Rows from block 8 of a small multi-label image tagger, named by matrix and row number. Rows with one number belong to one neuron. Each number is 128 + 32 x the weight over its row's rms, rounded and kept within 0 to 255. All counts start at 0.
After each neuron's rows are labels from the 100 images, of 14848, where the neuron reaches its highest value: "responds to" is what is common among them; "peak on" is the class under the peak. Only what is clearly more common there than usual is listed. The data: made-up waving flags. In brackets: how many of the 100, against the usual share in percent.
# fc1: MLP up (model.blocks.8.mlp.fc1.weight, 512x256), inputs 172-255
# fc2: MLP down (model.blocks.8.mlp.fc2.weight, 256x512, transposed), outputs 172-255

fc1.126 [125 100  82 131 131 117 143 110 128 130 127  20 126 128 135 135 125 127 129 126 121 127 129 127 128 176 103 126 112 125 121 206 126 142 161 130 102 154 176 131 128  99 128 160 136 142 129 151  97  98 125  68 127 117 141 140 129  12 243 128 128 122 129 128 148 126 134 126 128 194 162 135 162 126 108 128 133 138 173 139 145 133 128 172]
fc2.126 [133 107 178 121 150 134 124  59 125 152 138 173 100 114 114 130 184 128 136 125 125 123  79 129 108 100 180 135 227 134 128  44 139 110 148 141 134 116 122 105 127 125 138 163 127 117 123 120 126 119 125 157 133 132 128 152  98 222 107 152  87 160 136 126 166 113  58 136 127  64 122 131  96 123 100 122 109  97 124  92 109 129 157  93]
responds to: orange (99 vs 22.7)
peak on: flag (79 vs 45.4)

fc1.115 [ 78 137  77 104 121 121 124 130 104 109 128 124 127 130 107  92 140 145 131 130 154 128  93 137 127 155 145 130  60  99  84 128 128 141 202 124 105 143 126 131 120 127  83 116 138 128 128 113 143 209  91 172 145 127 127 222  81 128 154 116 114 111 105 141 112 142 154 129 139 142 122 193 141 144 127 121 129 159  98 122 120 137  65 123]
fc2.115 [216 136 171 162 117 191 129 147 140 207 122 127 132 127 163 140 119 142 114 145   0 120 142 106 128 160 101 132 175 128 200 136 133 170  86 128 122 105 129 124 168 131 131 138 134 110  99 130 143 108 124 161  73 140 128  64 125 109 141 112 139 137 142 126 122 124  89 127 121 129 120  77 133  72 195 129 160 119 128 105 131  88 120 136]
responds to: purple (46 vs 23); upright cross (27 vs 7.1); circle (26 vs 7.5)
peak on: emblem (29 vs 1.1)

fc1.439 [ 57 128  14 131 129 126 155 108 130 112 127 129 128 138 121 124 130 129 136 170 120 130 125 127 118 102 162 140 128 128 127 129 150 207 131 107 133 127 123 128 129  77 132 199 138 130 129 127  78 136 127 105 128 134 157 129 179 119 132 129 130  91 183 114 139 128 128 106 119 126 123 134 128 232 100 107 136 152  84 132 179 136 121 122]
fc2.439 [161 128 255 124 129 155 116 125 118 128 127 128 100 138 166 129 128 122 129 122 154 129 128 143 255 133  96 117 128 131 128 125 128  71 121 128 116 139 132 128 123 128 147  20 129 139 119 128 211 128 131 139 119 127 125 137  69 128 127 128 125 134 109 137 129 133 114 126 140 128 125  96 123  25 135 123 122 129 159 118  93 146 128 132]
responds to: purple (57 vs 23); black (49 vs 22.8); gear (43 vs 7.3); upright cross (25 vs 7.1)
peak on: flag (72 vs 45.4)

fc1.47 [ 84  91 128 134 117 167 128 233 125 137 122 119 123 122 119 120 102 126 149 132 158 130 174   0  99 122  93 242 155 124  93 121 184 132 128 176 167 214 128 133 125 128 126 117 128 149 154 131 128 121 116 132 125 117 137 210 114 130 136 121 126 127 122 136 121 146 130 134 128 124 124 118 130 106 123  93 154  72 132 132 159 129 137 144]
fc2.47 [124 210 126  82 129 117 133  19 129 129 128 115 130 125 114 133 127 125 119 128 122 134 126 217 166 127 163 118 133 130 146 129 132 138 119 111 106 104 126 116 128 153 138 128 129 112 143 119 127 151 116 139 131 128 135 133 121 153 128 132 158 113 152 119 128 141 123 129 130 170 161 127 127 127 130 234 120 156  94 119 141 126 130 135]
responds to: green (73 vs 22.6)
peak on: flag (90 vs 45.4)

fc1.265 [128 116 125 128 126 132 129 124 100 127 173 167 128 162 134 128 134 128 160 132 115 127   0 133 128 179 124 128 127 128  49 127 127 117 126 128 113 141 132 116 145 112 126 112 129  52 114 129 102 135 112  92 124 102 143 128 150 128 160  91  97 130 130 127 121 130 143 157 129 127 110 132 128 121 127 132 129 120 137 117 132 132 123   0]
fc2.265 [119 103 123 110 177 128 130 131 233 105 110 130 129 127 145 104 128 122 142 126 129 119 163 180 129 129 130 143 125 129 138 130 150 135 121 128 150 119 117 147 137 255 146 114 140 157 106 130 142  97 118 133 164 167 132 114  98  58  79 112 129 165 113 135 114 125 141 130 129 162 122 132 113 146 151 128 138 255 120 128 129 119 135 255]
responds to: black (99 vs 22.8)
peak on: flag (90 vs 45.4)

fc1.258 [128 129  78 126 128 127 135 126 128 130 157 128 102 137 106 119  35 165 129 126 122 122 128 120   0 113 126 117 120 164 126 128 168 125 128 166 127 130 127 129 147 130 127 120 131 126 124 129 115 117 124 117 137  95 127 133 118 114 128 118 113 137 132 169 143 116 141 129 243 129  89 120 153 117 134 128 141 130 104 148 134 129 129 127]
fc2.258 [133 128 132 116 118 129 127 131 137 127 109 130 151 120 154  95 215 130 129 138 193 104 127 127 127 154 123 128 147 146 124 128 130 125  97 134 125 129 131 102  98  91 129 134 121 128 141 129 128 125 114 148 126 132 132  92 173 128 124 139  87 129 126 129 116 126 131 128   0 128 163 155  79 130 129 136 142 139 164 124 130 128 129 138]
responds to: brown (61 vs 22.9); diagonal split (38 vs 6.9)
peak on: flag (74 vs 45.4)

fc1.16 [127 225 108 126 130 129 107 114 132 122 129 125 128 128 136 123 129 127 128 130 127 129 126 131 137  83 174 111 241 157 139 127 131 129 140 137  76 128 163 129 141 127 127 121 129 145 101 145 157 128 127 128 124  78 128 142 151 125 128 130 119 139 126 117 131 128  96  67 126 128   0 116 128 173  99 131 102 129 130 102 113 141 137 161]
fc2.16 [124 123 141 128 135 108 126 116 198 135 129 142 100 125 123 125 134  92 127 134 126 128 156 118 116 137 126 130  60 129 192 130 129 131 101 156 182 134 114 182 126 127 136 129 137 105 172 120  57 126 129 141 128 128 113 136  88 179 113 137  77 144 110 138 132 156 140 133 132 115 238 129 131  99 136 103 165 127 135 189 118 112 164 104]
responds to: black (67 vs 22.8); saltire (38 vs 6.7)
peak on: flag (92 vs 45.4)

fc1.452 [110 130 110 176 126 123 167 129 127 128 153   0 151 133 141 170 126 191  63 117 126 116 121 100 106 108 132 142 130 136  65 150 178   0 130 130 120 143 204 128 138 119 102 128  76 137 146 122 125 138 139 127 122 126 125 129 138 144 129 129 124 125 139 139 130 122 113 120 130 127 126 128 126 129 161 123 104  90 135 148 155 147 138 128]
fc2.452 [162 102 155 121 130 130 128 130 118 171 109 255  75 135 149 122 136  77 131 128  91 142 138 147 104 124 135 132 129 104 123 129 135 242  94 115 174 113 113 131 125 132 134  76 160 130 129 148 147 131 129  85 131 125 118 123 135 100 129 155 125 128  98 128 129 137 113 127 122  99 107 101 131 159 142 125 150 126 107  87 128 107 128 130]
responds to: purple (88 vs 23)
peak on: flag (84 vs 45.4)

fc1.40 [127 131 131 124 126 128 129 104 124 127 171 108  82 128 185 127 121 105 105 129 129 101 132 109 126 127  53 129 151 150 128 118 126 128 128 129 118 255 125 124 102 122 133 127  23 133  68 142 128 128 128 125 138 130 121 163 127 120 128 137 128 167  99 130 137 128 122 127 106  29 120 128 126 255 107 127 134 127 129 112 130 122 117 140]
fc2.40 [137 128 124 163 119 129 128 141 112 128 128 127 128 128 128 129 177 128 125 151 151 149 122 131 119 134 170 140  92  93 128 146 152 129 148 122 131   0 106 109 181 129 121 128 150 145 150 101 127 128 131 116  84 138 128 121 136 106 115 105 137 121 128 124 128 128 127 128 124 175 110 124 122   0 125 128 131 124 128 127 139 133 150 128]
responds to: white (54 vs 22.5); green (47 vs 22.6); saltire (25 vs 6.7)
peak on: flag (72 vs 45.4)

fc1.32 [120 101 117 105 156 149 134 131 123 144 154 129 127 139 128 122 239 105 152 124 128 107 127 145 110 125 140 128 120 120 128 127  51 133  92 151 113 103 111 216 130 147 133 119  90 132 130 129 145 158 135 124 123  58 134 126 136 107 135 141  99 126 119  91 112 126 118 131   0 127 129 127 120 129  83 128 127 105 127 158 127 127 129 126]
fc2.32 [129 157 128 161 129 124 128 171 179 128 101 128  84 141  98 129  84 156 130 137 150 128 124 131 131 113 129 128 128 142  97 135 181 122 136 127 133 130 200 115 116 130 146 149 134 129  97 158 125  76 126 130 128 129 128 106 132 129 105 128 136 127 154 158 134 124 182 124 255 103 132 103  98 159 128  98 124 108 116 140 121 120 132 142]
responds to: brown (60 vs 22.9); orange (46 vs 22.7); quarters (33 vs 6.5)
peak on: flag (100 vs 45.4)

fc1.44 [ 70 125 128 166 134 122 128 127 164 110 139 135 159 122 131 181 133 138 133 119 159 126 150 128 101 145 237 113 125 127 122 110 255 129 125 134  92   0 132 114 118 128 168  31 129 109 133 129 128 134 154 128 120 130 155 120 129 128  53  93 128 126 137 126 116 121 128 127 147 129 148 130  70 126 146 127 176  59 116 133 124 120 135 130]
fc2.44 [132 129 149   0  65 119 119 110 128 126 129 111 136 153 146  68 125 128 129 121 117 156 145 122 120  74   1 123 126 130 147 123   0 135 125 107 124 143 128 123 156 127  97 131 122 133 122 174  79 122 126 124 121  49 113 104 126 127  98 132 136 111 118  78 124 126 129 168 126 138 122 120  97 123 127 127  70 127 115 151 148 129 130 142]
responds to: teal (65 vs 23.2)
peak on: flag (90 vs 45.4)

fc1.365 [128 128 127 136 128 133 131 130 119 127 160 127 133 123 169 115 120 251 112 128 132 130 129 182 143 128 138 130 132 101 121 128 128 124 136 128  72 132 127 132   0 128 255 120 150 129 130 134 129 125 127 121 255 128 133 136 153 128 151 126 128 129 128 127 128 128 128  58 139 128 127 130 160 129 128 132 129 128 159 138 146 128 143 133]
fc2.365 [126 108 142  81 114 141 127 128  91 124 128 128 113 133 129 240 111   0 161 128 155 128 128 114 128 131  79 115 125 128 128 129 127 138 128 118 165 130 128 133 255 132  33 128 128 164 122 112 118 139 127 142  72 118 136 129 148 123 145 141 134 137 144 123 129 120 109 154 128 127 128 123 104  85 124 128 128 118  91 127 133 115 132 138]
responds to: emblem: no emblem (73 vs 47.7); white (47 vs 22.5)
peak on: flag (85 vs 45.4)

fc1.254 [232 131 134 130  94 116 128 123 129 106 117 128 122 191  67 126 119 128 131 171 126  90 126 124 128 133 130 118 126  93 120 118 126  81 165 161  92 128 141 127 123 112 129 128 115 128 137  92 128 132 120 105 114 138 121 217 142 126 128 121 125 134 127 143 148 134 124 182 255 137 159 135 141 106 129 162 128 137 129 122 133 129 104 128]
fc2.254 [ 41 128 122 121 126 139 117 125 128 128 131 128 128 111 126 117 129 128 110 125 130 124 128 126 151 133 154 154 129 175 111 130 127 198  57 119 151 176 114 128 133 131 102 128 128 128 128 131 129 128 128 129 152  66 128  81 152 133 114 128 124 128 134 106 125 126 170 105   0 128 123 129 128 148 133 116 127 128 131 126 141 128 128 129]
responds to: green (70 vs 22.6); diagonal split (41 vs 6.9)
peak on: flag (82 vs 45.4)

fc1.334 [125 123 114 126 124 125 130  74 114 177 118 145 125 120 130 132 105 123 155 125 127 144 126 135 132 154 131 146 129 126 128 127 123 128 127 243 127  96 136 125 173 128 128 164  98 131 131 126 126 134 128 132   0 120 186 115 128 128 122 125  48 105 109 120 127 138 130 143 170 128 129 127 168 146 129 133 120 138 141 128 128 132 111  72]
fc2.334 [124 142 124 126  99 124 110 194 208 115 129 128 121 167  83 128 142 135 133 126 111 116 104 119 127 148 116 112 134 113 157 128 126 122 142   0 129 114 125 159 125 126 133 129 123 209 128 126 128 127 202  72 149 242 137 141 123 135 129 127 129 134 155 165 143 142 129 128 130 130 127  96 107  83 147 126 152 132 129 121 117 173 126 145]
responds to: black (54 vs 22.8); two vertical bands (53 vs 6.5); three vertical bands (40 vs 6.7)
peak on: flag (85 vs 45.4)

fc1.464 [126 129 129 135 128  98 199 115 127 128 132 129 133 127 139 137 111 110 132 128 124 145 145 127 130 129 128 134 135 135 135 125 133 128 153 173 131  48 117 103 137  86 127 130 130 121 151 141 121 105 132 127 138 127 128 128 121 130  81 129 129 128  80 128 139 129 124 140 131 141 150 136 126 141 112 126 123 140 123 163 129 102  46 131]
fc2.464 [130 141 140 127 123 167 125 134 128 130 128 108 127 130 128 136 232 207 138 111 164 224 128 127 127 133 120 128 129 126 121 128 159 122 136  68 128 128 143 125 126 206 152 128 129 134 126 131 138 124 124 125 128 137 127 126 128 127 255 147 225 142 150 130 127 244  91 184 128  82 127  66  64  92 126 130 151 128 129 114 130 150 184  97]
responds to: many stripes (47 vs 6.3); brown (47 vs 22.9); rhombus (26 vs 7.2)
peak on: flag (85 vs 45.4)

fc1.224 [118 155 166 128 116 196 130 124 132 137 104 128 154 119 138 131 128 134 128 138 121 141 126 133 127 146  93 166  82 128 116 129 128 127 116 132 121 195 135 128  10 124 126 145 164  97   0 202 127 135 126 141 128 131 255 132 124 127 128 132 111 142 127 130 141 133 131 143 137 128 140 122 129 116 124 130 127 129  82 126 205 237 128 125]
fc2.224 [116  79 112 121 100  86 108 126 137 128 156 127 130  95  41 154 125 123 125 155 121 129 178 102  86 151 141 129 114  90 138 127  73 125 136 131 153 154 118 126 207 136 126   0 145 178 233 104 131  90 124 125 116 130  45 125 142 118 176 106 184 149 126 130 128 120 124 125 161 122 122 117 125 247 133 129 137 119 119 129  96  71 162 128]
responds to: many stripes (31 vs 6.3)
peak on: flag (93 vs 45.4)

fc1.42 [136 124 178 101 103 122 127 115 109 126 125 125 158  93 153 108 128 113 139 122 126 128 162 128 128 141 128 128 175 111 127 111 126 244 166 124 145 130 120 116  47 128 135 138 127 111 129  73 133 174 118 129 158 124 167 121 134 162 140  93 136 126 178 140 151 140 118 129 127 157 126 141 120 151 107 119 184 128 138  87  82  88 107 162]
fc2.42 [120 133 120 116 131 128 134 125 139 127 126 125  98 165 128 127 131 128 112 123 108 127 123 127 129  88 175 126 125 128  93 128 127  70  97 125 128 122  95 129 146 132 112 136 135 103 128 165 127 110 129 128 128 131  78 137 127 126 127 170  53 130 113 125  89  75 192 135 115 128 141 152  81 131 110 123  98 126 111 118 158 227 130  40]
responds to: white (57 vs 22.5)
peak on: flag (92 vs 45.4)

fc1.33 [141 129 122  70 162 133 151 201 143 173  89 133 134 134 203 128 184 128 123 115 148 183 137  84 133 126  37 139 129 126  74 127 114 165 112 174  65 200 128 139 131 188 136  85 128 122 150 135 127 132 157 131 122  37 128 131 170 100 129 127 133 120 125 127  97 120 127 128  92 128 126  23 128 128  95 215 113 133 126 128 123 139 172 129]
fc2.33 [138 135 121 150 128 130 137 130  64 102 183 181 118 139 126 132 128 148 143 146 133 101  84 133 128 131 199 134 104 104 211 121  95 131 123 168 132 125 138 126 100 137 105 133 127  55 131  40 140 128  72 124 132 136  77 113 123 153 119 156 110 127 121 255 111 119 127 108 119 128 199 245 159 119 129 123 129 129 140  55  99 150 143 132]
responds to: black (57 vs 22.8); brown (50 vs 22.9); border (27 vs 6.6)
peak on: flag (76 vs 45.4)

fc1.112 [114 138 126 153 105 121 133  88 129 121 121  80 250 121 111 128 140 128 119 112 121 118 128 117 128 126 149 122 132  99 127 105 130 142 128 127 136 104 148 128 128 126 130 126 132 120 131 124 124 125 129  86 105 128 176 128 127 128 128 128 126 130 151 149 127 146 172 128 135 126  46 130 130  74 132 118 117 123 109 126 118 128 132 124]
fc2.112 [125 119 148 124 136 129 140 139 130 162 105 137  80 129 121 129 129 174 134 127 137 130 131 130 103 119 133 115 126 147 125 127 131 129 127 125 121 130 129  45 127 128 163 128 128 131 126 128 133 128 118 128 128 128  93 128 134 131 115 127 132 126 103 108 129 109 126 145 116 120 251 136 102 136 132 152 130 150 170 182 126 131 128 123]
responds to: black (60 vs 22.8); orange (59 vs 22.7)
peak on: flag (81 vs 45.4)

fc1.230 [131 255 129 232 140 133 126  96 134  88 160 128 123 120 120 128 112 136 110 123 133 129 125 135 131 145 126   4 136 132 144 160 133 132 144 125 157 121 177 125 134 130   0 138 243 124 144 140 129 128 107 176 128 117  88 122 151 118 125 120  71 113 121 126 118 128  83 119 125 128 164 128 124  63  94 131 128 129 129 119 144 123 130  88]
fc2.230 [227  86 148 126  91 113 123  66 125 135 102 160 128 126 129  91 126  81 129 149 126  96 123 147 106 128 129 185 140 137 126 108 138 128 120 161 117 117 127 155 118 130 130 120  31 133 125 142 152 121 136  85 120 124  99 109 129 145 121 129 142 128 122 130 101 143 162 139 100 124 129 127 127 223 129 143 130 128 125 134 128 114 177 130]
responds to: brown (52 vs 22.9)
peak on: backdrop (95 vs 53.5)

fc1.259 [134 129 163 128 139 128 133 157 128 127 133 128 126 127  88 134 146 198 101 143 191 128 143 131 127 141 121 227 148 111 127 130 128 150 152 128  69 134 148 120 133 131 128 118 128 102 153 140 102 126 147 142 185 173 255  65 125 129 128 124  88 123 147 135 128 147 129 136 116 128 138 129 133 145 127 127 141 118 106 127 128 128 116 127]
fc2.259 [146 133 144 130 128  97 128 130 145 123 128 133 181 134 143 142 128 133 222 152 124 156 104 128 131 125 137   0 119  68 133 137 128 143  87 130 159 128 132 111 127 149 127 129 128 103 128 200 129  95 140 113 127 129  51 128 181 138 137 133 130  74 130 141 116 107 138 126 102 117 126 132 117  87  93 122 129 125 130 142 126 128 126 126]
responds to: white (51 vs 22.5); triangle at the hoist (31 vs 6.4); diagonal split (28 vs 6.9)
peak on: flag (87 vs 45.4)

fc1.232 [128 132 129 126 101 128 127 128 150 127 115 126 130 157 129 127 129 128 127 120 134 128 191 124 138 128 130 126 128 127 127 130  90 128 129 112 126 129 126   0 126 197 136  81 110 127   5 126 125 154 115 128 125 130 122 126 130 133  86 200 138 130 129 131 110 127 142 135 128 128 128 163 124 128 176 128 128 128 122 128 142 117  86 149]
fc2.232 [144 132 132 127 128 120 156 125 104  68 135 129 127 101 119 129 129 127 129 129 131 127 128 109 133 132 117 130 107  88 127 128 128 133 146 145 107 120  93 167 128 129 140 132 128 127 174 131 126 128 127 125 128 126 128 128 128 129 152  61 123 138  83 128 116 123 105 128 117 128 107 126 127 133 131 130  62 107 136 183 123 128 126 149]
responds to: white (88 vs 22.5)
peak on: flag (78 vs 45.4)

fc1.82 [118 126 123 127 138 129 131 124 133 222 131 129 127 118 143 138 125 131 105   0 115 131 131 144 132 141 127 121 144 130 136 130 130 127 131 122  91 101 123 126 128 134 106 111  75 128 141 124 129  95 148  65 130 143 133 146 119 128 129 169 128 161 110 122 129 138 128 130 128 120  90 159 129 128 131 119 139 104 255 129 129 138 124 122]
fc2.82 [127 133 124 147 114 186 131 130 118  86 106 129 128 151 129 137 153  60 130 133 124 124  87 130 128 115 135 128  86 172 132 127 125 123 120 169 128 166 134 124  55 144 101 255 128 130 133 132  64 137  83 137 123 120 129  76 138 107 141 126 115 131 126 132 125  97  95 120 127 128 126 128 125 133 126 102  91 130   0 122 127 121 127 133]
responds to: brown (85 vs 22.9)
peak on: flag (98 vs 45.4)

fc1.356 [166 124 142 134 134 219 128 131 132  90 155 128 128 130 115 129 135 125 129  79 103 126 128 145 138 160 128 126 126 144   0 128 132 126 113 125 146 174 121 106 115 122 146 133 127  93 126 144   0 104 130 126 121 230 132 191 125 167 129 115 119 129 131  59 141 128  96 131 126 122 128 128 103 151 127 130 147 130 237 131 117 122 139 128]
fc2.356 [124 138 127 125 128  79 132 102 139 133 117 125 129 119 128 131 121 136 100 126 128 127 112 128 128 129 104 131 114 129 255 133 128  83 136 118 132 113 135 120 138 144 128 125 127 130 100 114 191 158 138 114 128  98 127  63 147  88 130 195 129  33 116 157  83 203 155 139 128 146 130  81 127  88 129 128 130 127  69 120 147 136 128 127]
responds to: brown (81 vs 22.9); corner square (40 vs 6.8)
peak on: flag (100 vs 45.4)

fc1.440 [ 24 128 133 170 128 144 138 102 128 127 171 105 124 144 128 127 129 154 126 119 161 119 128 130 127 126 166 109 144 128 144 131 121 128 152  87 135 139 127 128 124 134 127 127 126 128 143 181 112 151 126 130 129 131  15 112 129 130 108 127 110 134   0 129 127 125 131 176 128 121 138 145 125 128 137 118 130 128 154 128 125 129  78 104]
fc2.440 [217 127 130 128 139 128 119 160 115 122  92 133 121 126 121  62 136 141 104 120 128 193  85 126  58 138 132 128 100 211 126 170 127 115 208 132 106 128 128  83 179 128  75 120 123 152 109 131 176 119 127 133 166 139 168 164 127 123 143 161 132 128 255 124 120 129  56 118 124 128 130 127  91 122 165 107  84 135 131 139 130 172 181 126]
responds to: brown (49 vs 22.9)
peak on: flag (95 vs 45.4)

fc1.208 [ 59 128 125  79 128 131 119 152 123 127 121 116 128 130 110  75 134 125 117 129 129 138 129 159 137  88  27 129 119 128 120 120 125  95 159  60 170 126 124 126 133 146 113 129 144 130 173 125 127 226  89 127 121 129 128 185  72 128 136 123 155  85   0 119 128 128 171 107 134 126 129 130 135 126  88 126 161 114 128 127  98 133  74 122]
fc2.208 [144 122 190 206 122 134 121 125 116 131 141 129 138 144 129 190 222 128 124 123 158 120 118  93 124 140 165 113 164 120  98 129 130 129 155 121 130  43 227  84 142  94 109 123 121 127  98 133 127  89 209  59 141  48 129  74 129 184  86 125 129 156 226  89 134 134 128 134 128 109 130 126 133 116 101 162 131 128 173 147 134 145 146 130]
responds to: teal (66 vs 23.2)
peak on: flag (95 vs 45.4)

fc1.185 [129 123 125 135 154 128 128   0 126 123 129 160 137 142 184 131 126 129 131 119 127 150 136 148 128 132 128 122 128 125 128 132 127 128 109 133 152 129 103  71 145 145  73 128 126 130 129 114 130 127 114 160  93 102 128 143 163 130 129 134  89 148 122 121 142 129 129 126 128 130 166 135 130 152 124 126 184 183 132  77 136 129 178 127]
fc2.185 [127 135 143 124 124 176 128 255 130 174 123 115 147 107 126 146 152 134 129 129 127  68 132 127 146 125 128 149  93 159 132 133 141 119 181 121  98 145 124 167  79 135 237 136 128 109 144 134 125   0 130 126 147 170 127  93 122 126 127 138 123 126 144 140 113 138 125 162 132 144  89 131  10 130 135 130 131  24 125 149 138 117 127 130]
responds to: black (58 vs 22.8)
peak on: flag (99 vs 45.4)

fc1.69 [121 130 127 124 144 128 128 136 126 133 126 127 118 134 141 128  89 118 109 168 123 145 122 128 139 131 128 128 128 129 130 180 117 140 120 124 128 136 136 191 130 128 131 145 127 129 170 128  84 246  44 109 127 122 190 133 123 128 143  96 125 125 128 132 120 118 117 127 126 112 128 137 129 120 126 127 129 128 128 255 147 135 130 152]
fc2.69 [131 129  92 158 187 129 124 127  96 143  94 128 122  35 132 114 128 128 187  61 125 123 129 130 135 118 121 129 132 127 129 128 150 135 133 128 131 110 107 128 129 126 127 134 127 132 129 169 222   0 206 181 140 148  54  98 129 129 142 123 128 126 136 129 128 158 128 146 127  94 140 134 122 126 130 128 131 158 127  79 128 133   0 133]
responds to: orange (94 vs 22.7)
peak on: flag (88 vs 45.4)

fc1.436 [128 142 108 130 148 127 125 124 184 135  36 221 154 109 140 117  90 127 119 126 129 125 124 130 106 128 127 126 135  99 124 131 124 110 139 131   0 126 127 165 172 127 124  80 140 113  86 149 131 129 122 150 112 134 191 122 121 119 143 128 127 125 134 127 112  73 129  33 122 128 133 128 112  84 127 123 127  71  86 117 127  86 128 144]
fc2.436 [128 118 172  45 129 120 131 131  33 130 161 130 125 131 127 104 209 125 140 126 118 127 134  33 126 124 129 127 130 178 135 128 115 135 102 124 255 200 120 133 119 124 128 213 128 118 150 138 159 169 123 128 121 128 126 132 122 210 126 126 158 162 128 114 157 150 130 147 129 124 129 147 126 228 118 114 143 212 152 193 124 128 128 128]
responds to: green (56 vs 22.6)
peak on: flag (73 vs 45.4)

fc1.328 [126 131 118 141 129 129 128 119 127 122 128 135 178 129 135 127 124 128 121  96 128 174 127 117 137 114 129  71  96 128 128 135 141 132  82 149 128 127 128 130 146 134 128 130  66  58 109 138 104 123 115 129  81 135 128 175 114 128 120 144 134 255 139 134 132 127 129 105 124 159 118 127 129 140 131 133 128 127 144 130 128 146 130 128]
fc2.328 [128 140 161 129 129 133 125 133 105 130 145  90 136 125 118  94 128 165 128 127 128 127  77 128 124 131 127 187 148 133 140 125 134 130 125 115 127 107 106 112 128 117 126 128 174 135 128 127 130 129 133 131 137 128 128 130  79 134 129 132 130   0 126 105 129 135 138 130 132 129 128 130 127 104 132 128 154 125 105 128 131 109 125 128]
responds to: white (52 vs 22.5); flower (40 vs 7.4); many stripes (28 vs 6.3)
peak on: flag (88 vs 45.4)

fc1.128 [114 128 134 128 147 129 144 128 127 119 115 128 135 127 126 127 129 118 140 106 122 128  70 124 131 132 137 135 125 127 143 126 132 122 128 107 129 128 111 128 120  76 127 127 122 136 181 124 130 128 125 130 128 128 129 128 120  68 126 121 127 128 132 124 120 130 129 131 128 110 113 209 128 116 141 120 123 129 128 116 134 145 159   0]
fc2.128 [123   0 129 133 127 129 127 128 125 147 141 134 126  46 129  95 201 130 163 128 129 146 131 115 128 138 128 129 107 126  72 128 127 129 127 158 128  97 105 131 132 123 128 106 128 127 128 121 127 105 152 128 127  67 122 122 126 132 142 126 127 128 144 135 118 136 130 123  85 127 128 106 135 130 128 133 129 112 128  66 122 132 137   9]
responds to: black (99 vs 22.8)
peak on: flag (89 vs 45.4)

fc1.312 [103 127 109 139 128 152  92 112 109 128 129 102 131 106 130 151  75 123  94 117 128 129 120 124 122 113 117  90 121 134 128 128 140 129  37 126 154 112 139 135 138 129 126 121 127 123  80 133 130 149 134 100 125 111 143 126 158 104 125 128 154 141 103 128 112 130 127 195 128 142 125  98 255 255 128 132 133 129 130 117 132 155 121 101]
fc2.312 [133 139  98 143 128 120  39 127 127 133 129 182 161 129 134 125 127 156 135 128  77  49 138  75 146 127 146 183 128 121  28 128  82 127 125 126 114 153 107 127 126 115 145 127  81 162 145 121 124 134 121 134 129 128 118 122 127 133 150 110 128 130 134 127 134 127 135   0 125 133 116 140  44   0 128 130 116 111 138 129 128 128 159 138]
responds to: many stripes (47 vs 6.3)
peak on: flag (81 vs 45.4)

fc1.49 [135 101 134 121 127 129 128 134 168 118 128 128  67 128 125 128 130 115 130 156 139 128 128 151 143 122 131 122 143 112 127 129 129 113 105 127 139 160 102 129 117 125 135 103 131 137 127 128  32 130 120 128 156 122 118   0 126 131 126 129 100 127 220 126 128 126 122 168 126 115 140 129 127  78 132 129 126 175 176 144 132 118 124 126]
fc2.49 [127 133 130 127 119 129 117 128 123 161  30 131 128 131 126 122 129 233 150 112 128 137  83 130 127 145 125 145 131 161 130 127 132 128 138 121 128 169 139 126 125 121 112 133 112 127 128 127 158 132 117 138 126 143 212 202 132 127 140  74 128 131 138 128 157 127 129  58 119 165 125 118 113 163 139 118   0  99 128 128 129 129 213 128]
responds to: brown (58 vs 22.9)
peak on: flag (93 vs 45.4)